Weights of a small image classifier.
Training: muon at rate 0.01, 9600 steps, held-out accuracy 100%.
Data: trained on made-up road signs on poles, 61250 training examples, 40.1 epochs.
Rows from block 2, named by matrix and row number. Each number is 50 + 15 x the weight over its row's rms, rounded and kept within 0 to 99. All counts start at 0. After the name is the row's rms in percent of the matrix's.
# fc1: squeeze-excite reduce (model.blocks.2.se.fc1.weight, 32x512), inputs 256-511
fc1.4 050:51 30 47 10 32 39 28 72 60 44 58 56 29 60 20 54 45 55 71 64 34 49 38 85 43 34 63 46 34 59 18 04 72 47 50 51 43 66 55 39 71 72 54 60 60 66 46 47 43 12 65 54 32 46 27 45 58 66 45 42 54 42 48 34 43 29 67 51 35 48 16 39 51 43 63 45 33 35 51 33 65 51 43 58 73 76 60 15 13 45 75 09 61 47 35 18 21 44 28 50 29 44 34 57 73 46 52 66 01 34 17 29 32 36 49 40 30 51 61 47 31 37 55 39 31 57 33 52 50 61 50 37 62 59 30 43 37 46 50 60 30 56 83 64 35 52 70 42 42 51 19 60 26 50 50 35 48 29 51 78 57 30 52 42 52 29 52 72 28 21 48 38 41 45 43 51 48 53 53 45 78 28 46 39 57 79 55 60 64 35 49 46 53 64 49 50 38 51 64 48 44 61 43 58 58 34 46 40 42 50 50 47 64 41 33 41 47 24 34 54 64 37 53 53 51 57 52 67 31 33 65 49 45 35 39 53 29 57 40 50 45 17 27 57 54 47 49 63 14 60 62 42 47 55 66 55
fc1.5 146:56 47 33 46 44 52 35 45 34 24 42 51 40 68 28 57 53 40 55 45 36 42 55 79 56 17 36 57 59 43 58 44 50 60 57 28 32 65 15 55 51 64 59 48 69 53 55 36 61 19 56 28 57 37 31 51 87 21 41 50 63 47 34 58 28 32 56 32 45 61 19 39 61 47 88 38 55 74 50 50 43 57 68 49 51 67 65 20 42 35 63 27 49 59 42 17 60 52 32 53 64 32 31 45 60 53 40 58 39 49 60 51 99 45 44 66 31 57 69 64 27 69 54 19 27 44 39 73 43 56 63 43 50 62 57 74 68 55 58 56 42 42 63 54 52 54 72 38 45 54 55 66 30 65 56 23 40 55 46 59 27 47 24 58 53 40 65 49 34 37 30 33 58 45 26 59 41 49 41 52 53 00 53 37 72 29 52 61 57 18 53 57 54 46 58 80 57 57 45 54 58 52 61 64 43 39 41 14 37 34 38 63 52 50 59 46 54 23 63 50 74 42 48 43 66 60 27 45 63 38 66 68 49 53 54 64 27 52 54 46 45 35 33 80 54 56 76 53 37 73 50 58 53 56 42 54
fc1.6 023:47 57 55 51 10 29 65 32 40 51 68 17 61 60 30 25 34 79 59 28 49 27 42 36 34 45 46 64 67 47 55 79 55 53 39 32 43 27 22 58 17 34 33 49 80 56 51 67 71 44 84 37 59 41 50 62 32 74 35 48 61 32 40 46 45 48 50 70 55 40 47 34 47 50 70 65 27 42 46 60 55 26 41 34 27 54 70 34 41 25 36 95 38 36 31 64 54 46 92 48 52 32 30 25 41 32 63 50 46 42 88 32 67 67 55 15 47 63 05 39 41 71 51 28 77 42 37 99 50 57 38 53 32 44 44 36 47 22 44 46 19 48 65 55 54 59 43 37 38 38 34 39 49 41 53 46 57 62 46 33 67 31 24 60 48 17 58 38 58 60 44 46 51 64 56 36 74 47 74 43 51 28 99 48 57 48 31 28 46 60 57 41 59 49 49 38 42 44 49 52 54 42 44 65 63 57 56 63 63 80 60 37 60 52 29 60 59 50 61 42 48 45 69 32 39 55 23 47 68 49 52 49 42 64 63 46 34 62 74 57 37 57 03 78 55 56 49 36 41 67 60 47 57 36 74 68
fc1.7 046:52 54 58 71 55 48 46 61 39 40 45 54 56 27 50 20 39 58 15 47 37 66 55 26 54 46 55 41 60 41 30 52 48 31 57 69 51 73 30 48 71 46 72 43 43 41 38 35 47 35 48 35 60 39 34 43 46 01 28 33 55 40 24 29 96 49 27 79 52 46 82 68 28 73 48 22 41 07 45 67 79 22 53 59 53 60 60 60 37 38 45 69 36 61 36 70 43 35 47 62 53 36 66 29 48 32 61 73 30 36 50 41 80 59 62 66 79 65 65 32 81 47 28 63 83 49 35 21 41 57 46 49 65 59 79 52 45 49 42 25 31 38 36 52 52 43 48 45 56 68 20 44 32 55 42 55 30 23 35 40 72 68 61 43 41 49 66 46 11 36 40 60 29 46 42 22 38 33 41 31 50 50 34 41 41 62 43 39 28 58 44 39 64 66 36 41 52 56 33 45 66 64 38 36 62 38 50 30 62 32 65 47 65 61 45 44 28 65 35 58 55 71 55 61 56 51 45 45 32 58 46 47 66 39 49 54 70 49 46 40 64 55 43 53 29 60 60 70 93 63 36 37 42 32 43 59
fc1.8 021:62 82 71 41 43 33 51 30 63 29 67 38 31 66 52 46 42 49 73 30 66 69 59 63 23 64 77 37 45 20 55 51 63 42 63 48 53 60 52 55 49 56 58 47 48 51 46 36 47 72 36 55 68 37 41 60 46 55 60 54 58 50 35 65 66 86 34 25 56 44 30 60 16 46 57 68 44 63 41 54 79 64 57 35 34 71 52 77 34 44 53 55 52 31 29 46 65 56 47 66 33 61 46 43 80 66 47 58 33 58 58 43 34 15 45 23 48 72 55 27 49 51 61 66 64 72 28 34 40 37 76 47 26 55 42 13 37 56 54 55 81 50 33 42 34 62 67 34 47 42 59 82 45 63 55 40 71 24 21 56 48 47 43 51 57 21 38 73 44 12 62 16 74 25 38 34 79 55 50 39 37 52 47 69 52 40 33 31 53 63 21 32 47 60 77 22 42 51 33 54 45 60 36 63 32 40 24 33 58 28 49 34 40 20 72 51 49 40 45 36 46 54 69 43 69 33 49 52 43 54 51 50 47 54 38 81 61 44 60 39 59 58 39 34 57 32 81 50 57 24 45 64 67 36 73 25
fc1.9 049:43 73 42 59 51 33 35 74 39 39 64 58 42 42 30 53 46 64 48 42 56 68 45 46 58 69 41 53 41 71 52 63 53 31 74 47 54 41 73 56 28 37 26 41 42 55 41 37 63 20 55 34 36 53 33 38 39 60 40 51 53 35 58 60 49 31 55 57 44 37 31 41 50 33 60 26 62 53 66 61 51 47 45 46 37 48 44 43 69 45 36 56 21 40 37 71 44 35 25 54 67 66 46 42 38 33 52 51 29 75 76 47 38 46 43 59 36 43 46 46 91 74 06 49 45 43 49 68 56 39 37 34 31 24 46 35 57 64 49 63 39 70 56 40 46 34 17 56 47 26 64 60 46 63 57 47 36 55 54 61 60 56 15 43 36 58 88 48 52 38 47 51 46 29 32 37 67 09 58 42 53 63 42 62 18 68 50 56 64 39 36 48 22 49 54 73 53 54 44 57 58 44 29 42 37 52 54 19 61 45 58 56 44 61 34 41 12 11 47 93 57 56 55 59 69 41 43 44 53 25 44 31 46 41 56 64 44 54 33 49 47 93 31 04 31 54 63 47 49 26 32 52 57 40 52 47
fc1.10 076:51 36 45 33 23 39 21 30 50 34 30 57 53 54 50 32 68 57 42 38 46 53 47 28 48 29 35 46 66 45 51 53 55 37 66 55 24 35 48 46 46 84 42 35 50 39 34 54 43 17 46 44 54 53 44 53 25 58 49 57 26 77 74 21 66 64 53 52 52 53 00 47 66 42 62 07 50 36 87 65 54 66 32 62 45 58 48 38 40 34 27 75 49 35 67 51 60 54 48 42 64 88 39 29 37 48 45 09 48 65 57 43 52 51 65 41 74 43 45 51 44 29 30 51 49 46 34 33 58 56 59 46 35 64 66 53 70 47 41 67 74 44 45 54 63 52 64 48 54 58 70 33 35 46 69 40 32 36 70 51 39 70 65 55 42 37 65 21 45 50 35 71 35 34 51 55 45 34 40 54 66 48 67 47 18 77 20 50 67 32 44 58 41 24 37 29 45 31 10 48 47 58 52 41 53 68 34 34 52 50 52 39 34 40 63 60 55 29 40 72 22 40 53 44 47 39 68 24 57 27 49 18 64 72 56 55 49 61 47 27 60 67 44 54 31 69 55 18 41 51 33 55 47 60 43 59
fc1.11 136:58 57 41 54 43 40 58 45 39 42 44 75 58 49 33 62 39 24 58 36 41 45 45 63 56 11 64 47 30 30 46 46 59 48 59 70 62 28 26 55 39 42 50 48 68 59 46 14 22 39 23 29 61 44 36 46 04 35 55 46 50 56 53 34 91 35 61 37 60 40 22 00 37 47 99 36 28 25 47 48 43 36 59 35 43 38 43 78 74 38 50 26 50 19 40 53 52 48 59 47 46 43 56 55 47 42 49 45 50 67 35 31 81 58 12 63 68 51 50 57 73 46 35 29 54 41 38 75 43 62 69 29 62 65 55 66 61 42 48 42 49 43 52 48 52 46 58 52 43 51 57 38 57 52 55 50 49 66 42 50 32 48 00 50 46 41 46 45 53 38 57 53 34 56 81 55 46 52 44 50 55 71 48 54 28 88 17 47 66 55 39 48 44 52 53 89 57 37 55 58 72 55 38 40 25 31 52 58 50 42 54 58 39 64 43 33 42 42 67 52 51 35 45 56 41 69 62 43 40 46 60 40 31 74 35 29 23 30 52 56 33 40 27 66 47 56 33 38 65 44 52 45 50 47 46 50
fc1.12 098:51 44 31 60 42 56 40 52 53 52 47 31 64 50 65 44 55 62 61 51 75 22 13 76 51 58 56 45 38 68 19 43 60 57 36 33 52 36 39 61 52 46 63 61 66 37 29 46 57 26 28 48 55 35 41 30 55 46 34 33 66 70 48 48 28 54 55 63 65 61 00 68 37 28 39 73 41 54 47 59 43 38 83 30 54 46 50 39 47 78 55 46 61 54 85 54 48 48 22 43 42 57 72 59 71 46 46 62 36 26 41 35 47 57 82 46 59 39 36 45 58 54 51 34 50 61 41 47 62 42 49 62 35 22 37 46 29 22 68 16 34 52 46 32 24 08 21 69 85 24 47 45 44 42 55 44 49 26 46 35 37 74 78 62 30 33 55 40 33 55 37 55 32 40 62 41 38 58 48 62 50 48 17 48 53 58 56 61 51 73 47 51 62 55 59 50 49 54 51 65 40 31 54 45 65 43 42 25 37 50 35 34 54 48 53 73 85 43 43 84 17 53 50 51 65 45 99 46 59 40 48 75 62 51 58 34 49 57 41 39 60 73 52 29 56 45 62 51 62 47 54 58 44 48 52 45
fc1.13 047:30 84 55 40 62 52 68 65 19 37 43 40 23 38 31 57 44 42 40 61 24 46 58 49 53 34 20 71 58 52 83 59 43 42 76 64 25 57 64 32 35 42 53 35 52 46 59 43 55 94 42 58 42 24 73 50 70 60 56 40 28 41 59 84 54 55 66 33 51 61 00 73 43 53 32 00 43 56 50 64 47 47 73 57 62 50 55 65 38 51 48 83 41 56 41 69 55 40 50 62 43 41 67 21 38 71 42 55 24 27 41 50 56 27 33 26 37 42 53 56 42 54 50 59 52 57 28 74 18 53 51 41 40 39 38 22 53 35 29 37 31 72 57 48 44 66 38 41 29 43 45 31 34 63 48 41 46 64 69 22 47 54 50 75 32 69 54 67 52 38 52 83 53 81 39 33 49 41 67 45 47 44 40 58 56 57 24 24 47 60 46 62 43 42 51 49 44 48 34 34 71 38 38 41 36 49 41 47 30 36 44 49 41 48 66 56 42 52 55 40 56 23 50 56 62 52 96 50 68 23 39 62 55 34 66 63 61 35 38 49 57 59 54 81 37 68 38 66 48 63 34 60 42 72 62 33
fc1.14 113:42 27 53 56 14 52 37 49 54 33 62 44 53 47 64 53 39 39 48 46 56 35 48 44 47 66 59 41 40 64 11 55 75 41 46 81 54 19 73 45 46 39 25 66 75 40 42 55 64 00 29 30 39 40 51 52 28 52 51 23 60 40 77 53 22 51 62 52 48 56 49 18 43 41 44 20 39 63 35 46 44 43 64 31 54 34 54 60 41 58 54 61 24 53 76 55 43 51 65 51 54 36 31 66 46 30 58 34 61 56 26 47 51 42 40 46 72 54 42 53 80 52 32 40 46 42 40 46 52 50 24 65 46 57 51 45 37 32 62 18 41 53 59 28 45 32 30 43 63 45 74 32 65 44 42 66 38 26 68 05 57 51 82 65 49 48 41 32 55 49 43 39 45 40 75 39 69 60 43 52 40 99 15 25 62 79 57 50 23 35 47 27 43 45 39 62 44 58 43 48 47 49 59 45 37 49 48 45 53 40 58 54 44 43 61 37 73 24 59 37 24 59 19 51 46 43 58 40 15 50 60 54 42 73 58 36 49 19 66 34 65 35 33 16 42 59 61 40 49 37 38 42 44 50 59 48
fc1.15 030:60 48 35 45 58 39 62 62 44 74 37 30 80 37 41 28 52 45 51 75 49 35 31 45 43 71 26 50 44 63 43 25 52 37 28 36 62 22 52 64 20 65 38 46 33 37 41 53 54 67 48 51 32 59 80 75 60 36 78 23 65 45 38 40 39 75 21 35 50 62 45 54 55 47 51 46 46 78 46 50 50 67 76 43 40 23 51 51 64 41 62 91 44 28 78 86 50 80 42 54 36 22 48 38 28 85 47 40 70 56 56 28 48 27 42 46 58 23 40 53 64 34 22 43 57 33 64 41 34 28 42 31 60 69 35 51 49 81 60 42 60 57 70 47 62 40 57 56 55 38 76 27 48 52 33 40 60 48 59 42 64 44 61 61 65 50 31 31 52 56 54 38 41 63 36 40 40 61 36 54 34 15 58 66 58 23 18 39 62 24 58 64 43 58 51 20 52 62 51 56 46 50 54 26 44 18 74 48 82 38 24 30 43 48 61 44 65 65 56 43 42 58 60 55 40 51 61 58 80 59 40 74 52 19 54 75 55 55 40 61 57 59 41 65 79 51 50 28 33 49 23 67 39 56 60 59
fc1.16 160:33 49 63 59 69 99 77 54 40 60 54 28 15 59 41 56 47 64 69 57 19 61 54 55 44 39 42 45 44 57 42 66 28 58 46 49 51 51 58 50 37 35 80 61 00 52 67 38 79 62 56 66 61 38 47 56 90 37 34 49 51 31 44 87 40 32 46 52 24 55 78 42 34 54 29 82 61 44 59 66 46 80 61 14 33 61 57 37 64 46 57 48 50 99 40 27 46 61 50 53 49 52 43 45 59 78 55 54 48 26 35 55 24 63 65 39 57 54 49 55 41 61 50 47 38 42 66 29 48 46 43 29 49 24 26 60 37 39 58 49 34 60 67 42 43 68 58 65 60 31 58 84 39 63 35 42 73 63 44 60 66 49 28 56 56 50 69 64 49 43 39 63 28 49 44 35 52 66 43 75 40 30 41 51 58 46 99 59 64 67 42 51 51 54 58 54 44 51 54 58 58 44 45 48 48 38 47 36 60 51 68 50 66 53 46 56 47 67 54 50 63 27 64 41 60 81 49 48 65 70 48 99 56 43 58 25 33 66 37 42 45 19 37 49 46 61 30 64 49 46 73 50 76 47 46 56
fc1.17 034:61 42 59 37 21 49 57 45 41 48 26 42 71 59 41 61 37 59 52 12 54 40 34 68 42 46 52 60 37 26 60 48 79 49 41 33 40 40 26 67 55 41 83 53 49 55 47 32 43 46 39 39 37 52 27 43 60 47 33 52 38 44 61 32 99 65 59 54 52 63 99 17 29 42 62 78 45 07 39 66 45 55 57 45 80 50 39 23 66 43 56 55 09 32 79 53 71 41 73 33 65 68 43 44 50 54 55 37 26 26 50 55 49 45 44 59 37 71 21 53 37 24 50 35 37 57 08 56 26 56 36 39 69 37 29 60 51 33 50 38 17 43 57 42 37 39 27 41 26 63 32 40 31 29 54 87 38 48 40 51 51 32 55 35 56 82 66 52 37 46 39 84 41 54 85 49 44 48 27 68 48 80 50 47 36 42 51 42 72 38 37 34 56 65 54 65 29 48 46 43 57 49 58 45 56 59 52 45 27 20 32 41 68 45 53 55 66 45 43 20 61 48 46 39 50 74 27 60 46 49 54 39 45 84 67 52 36 46 63 35 26 36 51 43 54 55 58 44 58 60 44 39 59 35 63 52
fc1.18 031:71 38 33 29 47 39 37 51 48 22 52 42 52 47 33 65 40 55 89 32 76 60 55 61 53 55 62 52 42 79 73 34 37 52 59 34 49 54 99 23 58 51 37 59 36 35 42 45 74 19 34 55 60 50 59 38 56 12 34 57 44 57 62 73 40 53 29 63 46 35 18 52 49 49 61 72 42 44 36 35 39 41 34 50 43 44 30 43 54 58 55 54 19 36 75 39 56 64 41 44 56 45 43 47 34 16 41 47 47 49 15 42 66 28 63 77 83 50 35 60 42 44 72 43 66 51 17 54 85 46 59 54 51 64 46 57 48 31 50 51 45 68 23 24 57 32 60 66 39 36 30 46 60 38 50 66 44 45 39 42 46 51 42 73 79 53 42 58 27 77 33 43 52 59 24 41 29 46 35 49 50 20 13 58 28 42 68 39 52 51 59 46 39 46 52 58 52 35 60 60 47 44 38 50 36 58 39 49 37 45 98 38 54 62 61 63 52 15 57 34 51 72 45 56 44 23 66 44 52 40 45 32 34 41 67 45 18 54 48 45 64 35 47 64 58 58 48 56 67 49 43 61 56 55 53 43
fc1.19 154:40 33 41 56 59 69 63 50 53 78 66 49 65 57 65 55 56 50 45 73 64 51 65 62 49 81 37 34 15 32 37 59 46 61 62 73 59 70 64 46 45 45 54 67 40 43 45 72 71 71 36 71 63 51 66 59 60 61 36 37 85 49 38 83 64 60 54 28 58 38 34 42 24 66 03 62 68 62 37 65 35 76 53 49 58 52 47 71 47 71 50 84 73 60 56 61 43 50 55 25 50 41 42 52 45 64 54 49 62 56 38 76 04 36 51 41 64 48 54 55 95 53 44 56 66 69 68 43 66 57 36 48 44 44 24 55 30 30 50 49 36 51 47 39 43 61 64 61 63 35 75 51 57 43 46 53 45 41 55 54 73 61 36 61 56 40 67 59 53 51 70 59 83 70 43 29 51 40 72 66 17 65 59 54 55 28 97 46 41 52 43 36 53 34 53 63 52 56 38 59 60 35 46 50 62 60 60 41 65 46 69 35 54 79 40 71 72 90 47 60 38 40 44 53 74 50 67 33 68 50 53 85 18 43 41 50 73 34 42 45 64 60 72 44 47 59 34 37 39 36 38 39 64 46 63 62
fc1.20 021:46 54 41 49 31 61 31 37 17 40 64 37 51 40 39 78 71 43 48 36 47 51 43 61 67 70 54 79 44 61 32 41 23 55 47 42 32 29 43 62 49 35 63 56 61 37 59 44 39 55 61 39 70 36 17 50 33 34 43 66 77 69 24 51 56 84 31 39 72 37 43 64 78 59 46 34 31 57 34 40 52 69 21 58 32 79 37 40 66 31 56 70 28 69 73 81 38 51 53 46 49 56 69 21 25 68 25 59 31 20 61 32 29 28 34 40 35 39 33 38 26 65 49 34 47 56 37 41 39 43 52 40 37 56 40 66 23 62 37 44 35 30 62 70 68 33 65 60 52 17 20 47 32 43 47 69 47 24 37 52 33 53 64 43 45 36 53 68 45 39 38 77 40 49 34 36 53 67 68 32 86 33 69 47 48 38 31 54 64 43 35 61 38 91 68 61 38 36 37 49 42 44 68 78 49 30 67 37 38 43 35 31 37 44 74 49 47 60 54 31 48 36 51 46 48 65 51 68 37 53 60 34 31 34 71 61 53 62 39 36 54 31 74 22 43 76 35 79 37 55 44 68 52 56 52 67
fc1.21 032:51 60 44 51 29 62 51 58 44 63 55 49 65 46 75 63 30 52 64 65 50 74 45 44 43 57 70 38 85 50 27 36 50 30 56 59 56 52 34 66 78 49 48 57 35 59 51 55 36 37 24 35 43 44 50 33 68 85 67 42 48 26 39 53 55 55 71 46 23 49 89 50 39 64 66 39 87 54 78 36 45 29 62 46 55 56 30 63 61 67 71 04 99 37 58 29 51 50 39 50 32 21 43 36 63 53 62 57 59 44 58 38 64 22 43 26 33 34 61 25 55 55 54 59 38 38 46 56 73 60 76 55 40 38 63 41 65 82 46 58 37 31 49 28 36 49 74 45 28 25 50 38 41 53 52 41 26 36 55 96 35 35 52 47 38 57 52 57 41 64 37 66 77 64 45 42 20 63 40 40 42 47 51 47 51 42 45 59 31 54 46 50 59 48 57 20 54 74 58 61 54 62 38 51 51 47 47 31 54 47 45 54 59 16 52 30 52 65 45 73 37 66 29 58 45 50 50 45 55 41 26 34 37 55 43 33 47 51 45 51 45 55 45 78 23 47 43 53 50 62 45 43 34 50 62 61
fc1.22 037:52 69 52 54 53 36 42 64 46 56 47 36 31 71 65 65 62 67 62 42 49 53 62 80 51 55 57 47 50 55 63 54 30 19 53 28 35 47 70 57 25 47 18 55 35 53 38 73 00 18 29 58 50 55 46 49 25 55 47 48 53 22 67 25 78 61 59 42 40 60 57 91 20 26 32 54 92 49 37 24 68 57 64 25 46 41 58 65 70 50 41 45 50 33 34 80 36 54 44 69 43 54 41 47 21 35 60 38 49 31 28 55 30 52 88 88 53 50 41 34 56 61 80 31 48 20 59 58 55 34 43 38 40 30 53 58 51 44 39 54 50 57 47 46 44 46 41 37 40 27 48 40 64 54 55 39 78 33 38 19 63 47 49 56 60 28 61 41 45 48 59 45 82 53 43 33 51 57 44 54 31 40 52 51 45 31 23 25 60 53 52 39 44 46 37 34 54 36 57 58 65 53 07 49 48 68 63 64 44 65 54 45 43 55 54 52 55 46 62 51 56 46 53 29 30 42 33 32 40 39 67 57 54 52 61 42 51 26 39 69 39 31 52 54 41 45 38 50 67 34 44 62 34 40 63 66
fc1.23 156:48 39 51 39 46 39 33 49 52 68 36 58 68 55 34 28 39 50 51 72 75 29 41 53 52 96 47 51 45 50 55 18 50 40 62 31 49 37 23 54 56 33 59 69 38 44 40 60 28 59 13 03 40 76 65 49 80 37 43 45 54 20 35 60 44 61 48 31 26 50 81 67 41 50 56 62 24 68 39 54 43 41 31 92 45 43 43 11 66 68 50 66 47 33 67 38 47 57 23 45 42 69 51 50 24 49 52 50 55 50 49 77 73 60 50 43 24 69 66 64 00 47 39 42 29 54 54 44 50 43 47 34 54 31 63 53 55 53 29 24 50 53 36 60 38 47 25 44 45 46 57 48 35 38 68 42 44 43 49 09 57 60 11 40 60 43 26 32 46 69 38 02 29 37 48 46 55 35 54 66 53 48 44 54 25 37 49 48 51 36 45 43 44 40 55 61 23 57 45 51 45 39 63 54 39 25 62 25 56 29 43 55 55 53 46 58 66 67 48 35 43 52 48 52 48 73 27 40 25 49 78 30 50 28 34 32 45 48 42 61 44 72 72 47 58 15 70 53 71 58 74 51 45 46 54 52
fc1.24 165:50 60 37 61 37 40 35 66 22 36 42 48 24 42 31 49 30 36 47 71 30 71 47 42 33 23 48 67 48 52 21 58 62 43 56 45 66 31 16 56 65 37 25 57 61 46 55 22 20 33 63 39 43 44 44 47 61 25 50 56 58 48 42 49 69 45 58 59 44 50 64 37 59 26 99 33 57 41 44 53 56 60 53 35 53 61 54 35 57 32 38 26 21 55 61 39 54 41 42 64 52 54 29 42 51 47 50 61 52 50 46 38 99 39 50 55 64 62 57 51 31 38 40 36 60 49 25 65 31 45 41 45 64 51 72 71 67 69 45 49 54 46 55 67 61 57 51 27 52 65 50 58 58 52 44 55 48 47 43 26 44 21 04 52 50 39 43 59 51 47 54 66 03 32 41 50 55 64 51 44 61 47 51 52 66 86 20 37 31 25 64 37 48 48 40 48 36 48 59 39 56 38 58 26 51 41 52 28 56 43 43 53 48 17 58 37 47 17 43 44 77 57 66 45 33 65 22 27 28 40 50 37 60 70 61 22 50 38 78 43 40 49 35 28 51 58 60 22 55 61 57 65 44 57 36 57
fc1.25 139:45 46 71 56 66 39 44 60 53 45 40 30 67 45 74 56 70 46 53 43 57 55 60 51 44 72 69 49 69 60 65 53 47 45 65 44 44 31 00 49 47 69 39 45 84 71 54 56 37 22 54 18 46 48 76 56 35 31 40 42 35 86 50 62 79 82 37 61 52 44 34 28 39 54 66 66 42 59 53 34 45 47 62 50 47 54 39 03 50 66 64 44 62 35 73 78 42 62 37 52 45 48 64 61 15 57 45 64 28 42 60 39 68 39 29 43 40 48 35 42 00 51 37 42 54 40 38 39 43 46 43 53 50 41 50 41 46 50 47 37 58 52 30 44 40 68 44 41 57 44 59 37 32 57 64 16 37 70 49 48 68 60 52 55 53 51 44 60 58 54 67 35 41 47 31 37 53 85 64 45 33 47 44 44 53 63 27 63 63 24 48 51 65 37 56 01 54 61 43 49 48 43 43 49 53 36 55 63 48 39 34 51 56 82 55 58 64 62 45 22 60 45 37 45 55 53 46 57 29 35 57 25 44 83 43 52 59 65 46 50 49 90 56 69 56 47 53 67 51 64 48 58 48 53 86 58
fc1.26 075:29 54 42 34 33 45 68 59 36 35 47 46 34 38 52 43 32 38 40 50 48 50 50 59 40 52 50 43 30 65 24 54 40 46 69 69 50 43 52 48 51 31 26 40 36 20 46 98 52 48 47 24 34 46 52 59 53 45 39 39 36 14 32 52 24 49 85 54 48 65 66 15 37 35 56 54 48 36 53 64 39 57 47 44 33 45 45 35 31 61 49 63 17 40 32 61 49 46 50 41 44 46 64 85 41 45 46 63 56 41 52 71 75 51 45 54 23 33 72 49 32 58 45 73 40 48 13 68 42 25 49 48 35 42 40 51 51 21 38 22 55 65 40 47 58 45 41 61 43 60 72 55 18 47 46 51 40 41 29 38 71 45 62 61 62 60 59 43 69 37 36 60 68 49 20 40 52 80 49 47 62 43 13 42 58 40 66 40 42 30 21 31 90 58 66 70 33 71 44 56 67 34 53 56 53 60 49 40 27 36 46 50 73 73 46 58 69 67 57 39 50 57 27 35 37 56 82 10 25 57 60 46 50 51 31 45 67 41 55 43 51 57 34 70 49 60 52 68 39 68 43 44 45 58 30 56
fc1.27 041:59 67 67 42 26 51 55 42 22 28 57 63 80 41 42 58 28 75 43 70 47 68 31 52 58 33 42 52 36 36 29 81 58 60 21 62 53 44 26 47 48 40 45 44 80 49 41 47 47 37 47 06 42 28 43 53 31 15 46 32 53 54 53 45 16 41 35 47 52 49 60 48 45 16 38 60 82 32 56 36 38 38 54 61 36 43 61 32 55 40 56 23 60 43 63 55 35 37 66 40 60 35 65 43 63 71 56 49 50 54 40 48 39 57 46 72 33 47 38 64 72 61 47 29 47 09 54 64 47 45 43 58 55 38 31 42 48 39 44 29 49 42 40 47 30 44 53 67 63 26 00 64 57 59 46 51 37 43 28 25 53 45 62 45 45 47 40 52 60 33 33 70 45 43 53 53 53 61 69 30 39 43 38 39 56 63 44 61 37 15 40 67 59 49 68 53 37 55 42 70 39 33 53 65 57 23 49 50 65 25 41 46 55 42 33 19 44 38 80 67 47 35 40 49 34 45 61 61 19 45 47 53 36 60 60 31 22 65 33 28 55 49 75 57 19 52 45 28 16 64 66 53 46 49 35 60
fc1.28 151:45 46 38 42 45 53 51 54 74 57 50 26 49 43 51 60 61 31 48 50 52 37 72 50 49 78 38 58 42 47 64 46 37 44 70 50 42 72 99 50 46 45 75 43 40 35 51 77 60 63 21 84 30 44 80 81 73 40 57 39 57 33 40 50 08 64 28 31 45 66 96 48 51 58 42 78 82 58 51 38 32 76 56 57 47 54 44 56 55 81 43 40 61 57 28 32 46 57 61 40 69 54 44 68 65 67 39 52 77 58 29 62 43 52 55 51 21 47 65 41 88 47 59 50 32 50 45 44 80 53 62 82 38 24 52 62 43 67 51 51 35 42 60 48 51 51 45 84 65 51 59 47 53 38 48 63 65 59 52 50 38 56 28 39 64 36 42 38 41 28 35 70 78 49 33 43 38 31 45 51 62 01 44 31 53 18 62 62 20 49 44 70 60 22 32 43 42 76 30 43 52 32 47 48 56 55 58 28 31 48 71 44 58 56 55 50 58 71 33 65 56 42 59 48 57 46 40 66 67 38 46 72 35 40 41 93 37 53 42 58 45 52 54 46 57 40 58 47 53 46 38 45 58 24 52 43
fc1.29 019:80 63 64 33 37 81 43 48 60 29 46 36 51 45 34 34 29 62 60 71 55 78 49 27 56 55 61 27 27 56 47 54 54 47 73 55 46 42 51 45 53 64 36 53 53 64 41 44 55 53 59 50 45 34 07 65 47 26 51 45 40 25 54 61 47 54 46 71 69 40 54 51 59 56 59 43 35 30 44 56 28 57 39 50 44 46 59 45 33 70 62 18 56 34 47 60 45 51 49 49 61 28 46 33 27 86 42 47 48 51 54 37 56 35 24 41 52 50 31 38 57 59 51 45 54 61 24 48 47 42 53 35 42 58 45 36 68 61 51 57 41 37 28 32 59 52 23 72 52 47 44 61 81 85 49 30 40 31 77 31 54 59 27 52 78 41 17 63 53 66 46 29 40 38 34 33 49 54 30 72 33 75 38 35 24 58 63 41 26 30 66 33 59 24 44 48 51 43 43 45 65 39 58 28 56 60 44 38 37 36 52 37 45 75 52 40 46 73 44 65 35 28 55 53 72 33 20 24 56 65 43 42 57 28 73 47 37 64 67 34 64 29 86 30 63 37 34 65 47 52 69 24 63 33 43 60
fc1.30 152:52 25 68 70 60 49 45 44 49 48 40 24 61 39 49 54 31 47 33 47 45 61 45 50 36 34 23 52 49 31 47 49 36 50 52 29 61 30 46 30 61 30 49 44 59 70 51 38 12 41 60 39 32 45 35 49 50 38 31 48 16 72 38 43 38 37 44 38 51 38 58 49 62 37 77 31 44 27 73 37 44 44 32 60 38 56 58 79 47 36 37 26 15 42 72 50 52 17 56 57 48 36 61 38 41 46 47 51 47 42 49 36 86 39 30 96 51 43 79 37 13 66 51 47 55 65 16 49 42 36 47 84 10 64 83 36 54 55 56 27 59 54 31 64 50 53 42 43 60 59 32 46 65 54 51 12 47 30 48 44 56 34 27 46 48 47 40 63 30 45 53 53 60 59 51 49 43 35 50 50 62 43 56 62 39 54 26 40 34 55 63 41 48 51 35 33 52 59 36 64 72 34 54 56 37 31 49 17 65 42 64 49 48 47 36 50 64 21 56 76 38 55 62 41 36 46 84 27 64 31 58 52 37 62 38 51 43 42 44 56 31 62 49 51 53 26 51 50 29 52 39 48 32 60 39 62
fc1.31 099:49 46 32 48 43 63 34 34 55 75 56 48 15 59 20 35 40 55 63 53 13 44 67 46 54 35 42 41 68 42 49 60 33 32 55 62 48 55 20 48 47 39 45 39 34 56 41 56 42 98 58 56 80 48 73 56 51 38 50 23 44 70 41 21 54 48 40 55 37 72 53 46 46 70 25 59 99 52 50 28 51 66 47 43 37 55 25 27 48 65 39 44 45 52 34 46 55 46 37 59 61 71 34 09 55 29 32 59 49 59 36 43 42 62 82 41 49 28 46 38 46 36 48 53 33 32 62 58 57 53 42 32 72 63 49 46 26 57 43 39 27 56 52 40 42 88 46 61 58 41 59 50 38 56 43 20 39 51 52 26 59 19 41 51 46 54 22 38 57 79 45 55 69 43 56 57 47 37 37 42 42 15 67 43 43 33 39 40 51 82 35 64 66 55 78 36 44 55 47 44 46 51 42 56 21 53 52 29 37 56 58 49 49 44 56 52 75 53 32 35 54 40 60 49 26 67 19 55 70 75 40 55 41 34 52 51 56 57 56 38 43 78 51 82 25 33 30 53 06 53 70 30 30 51 58 56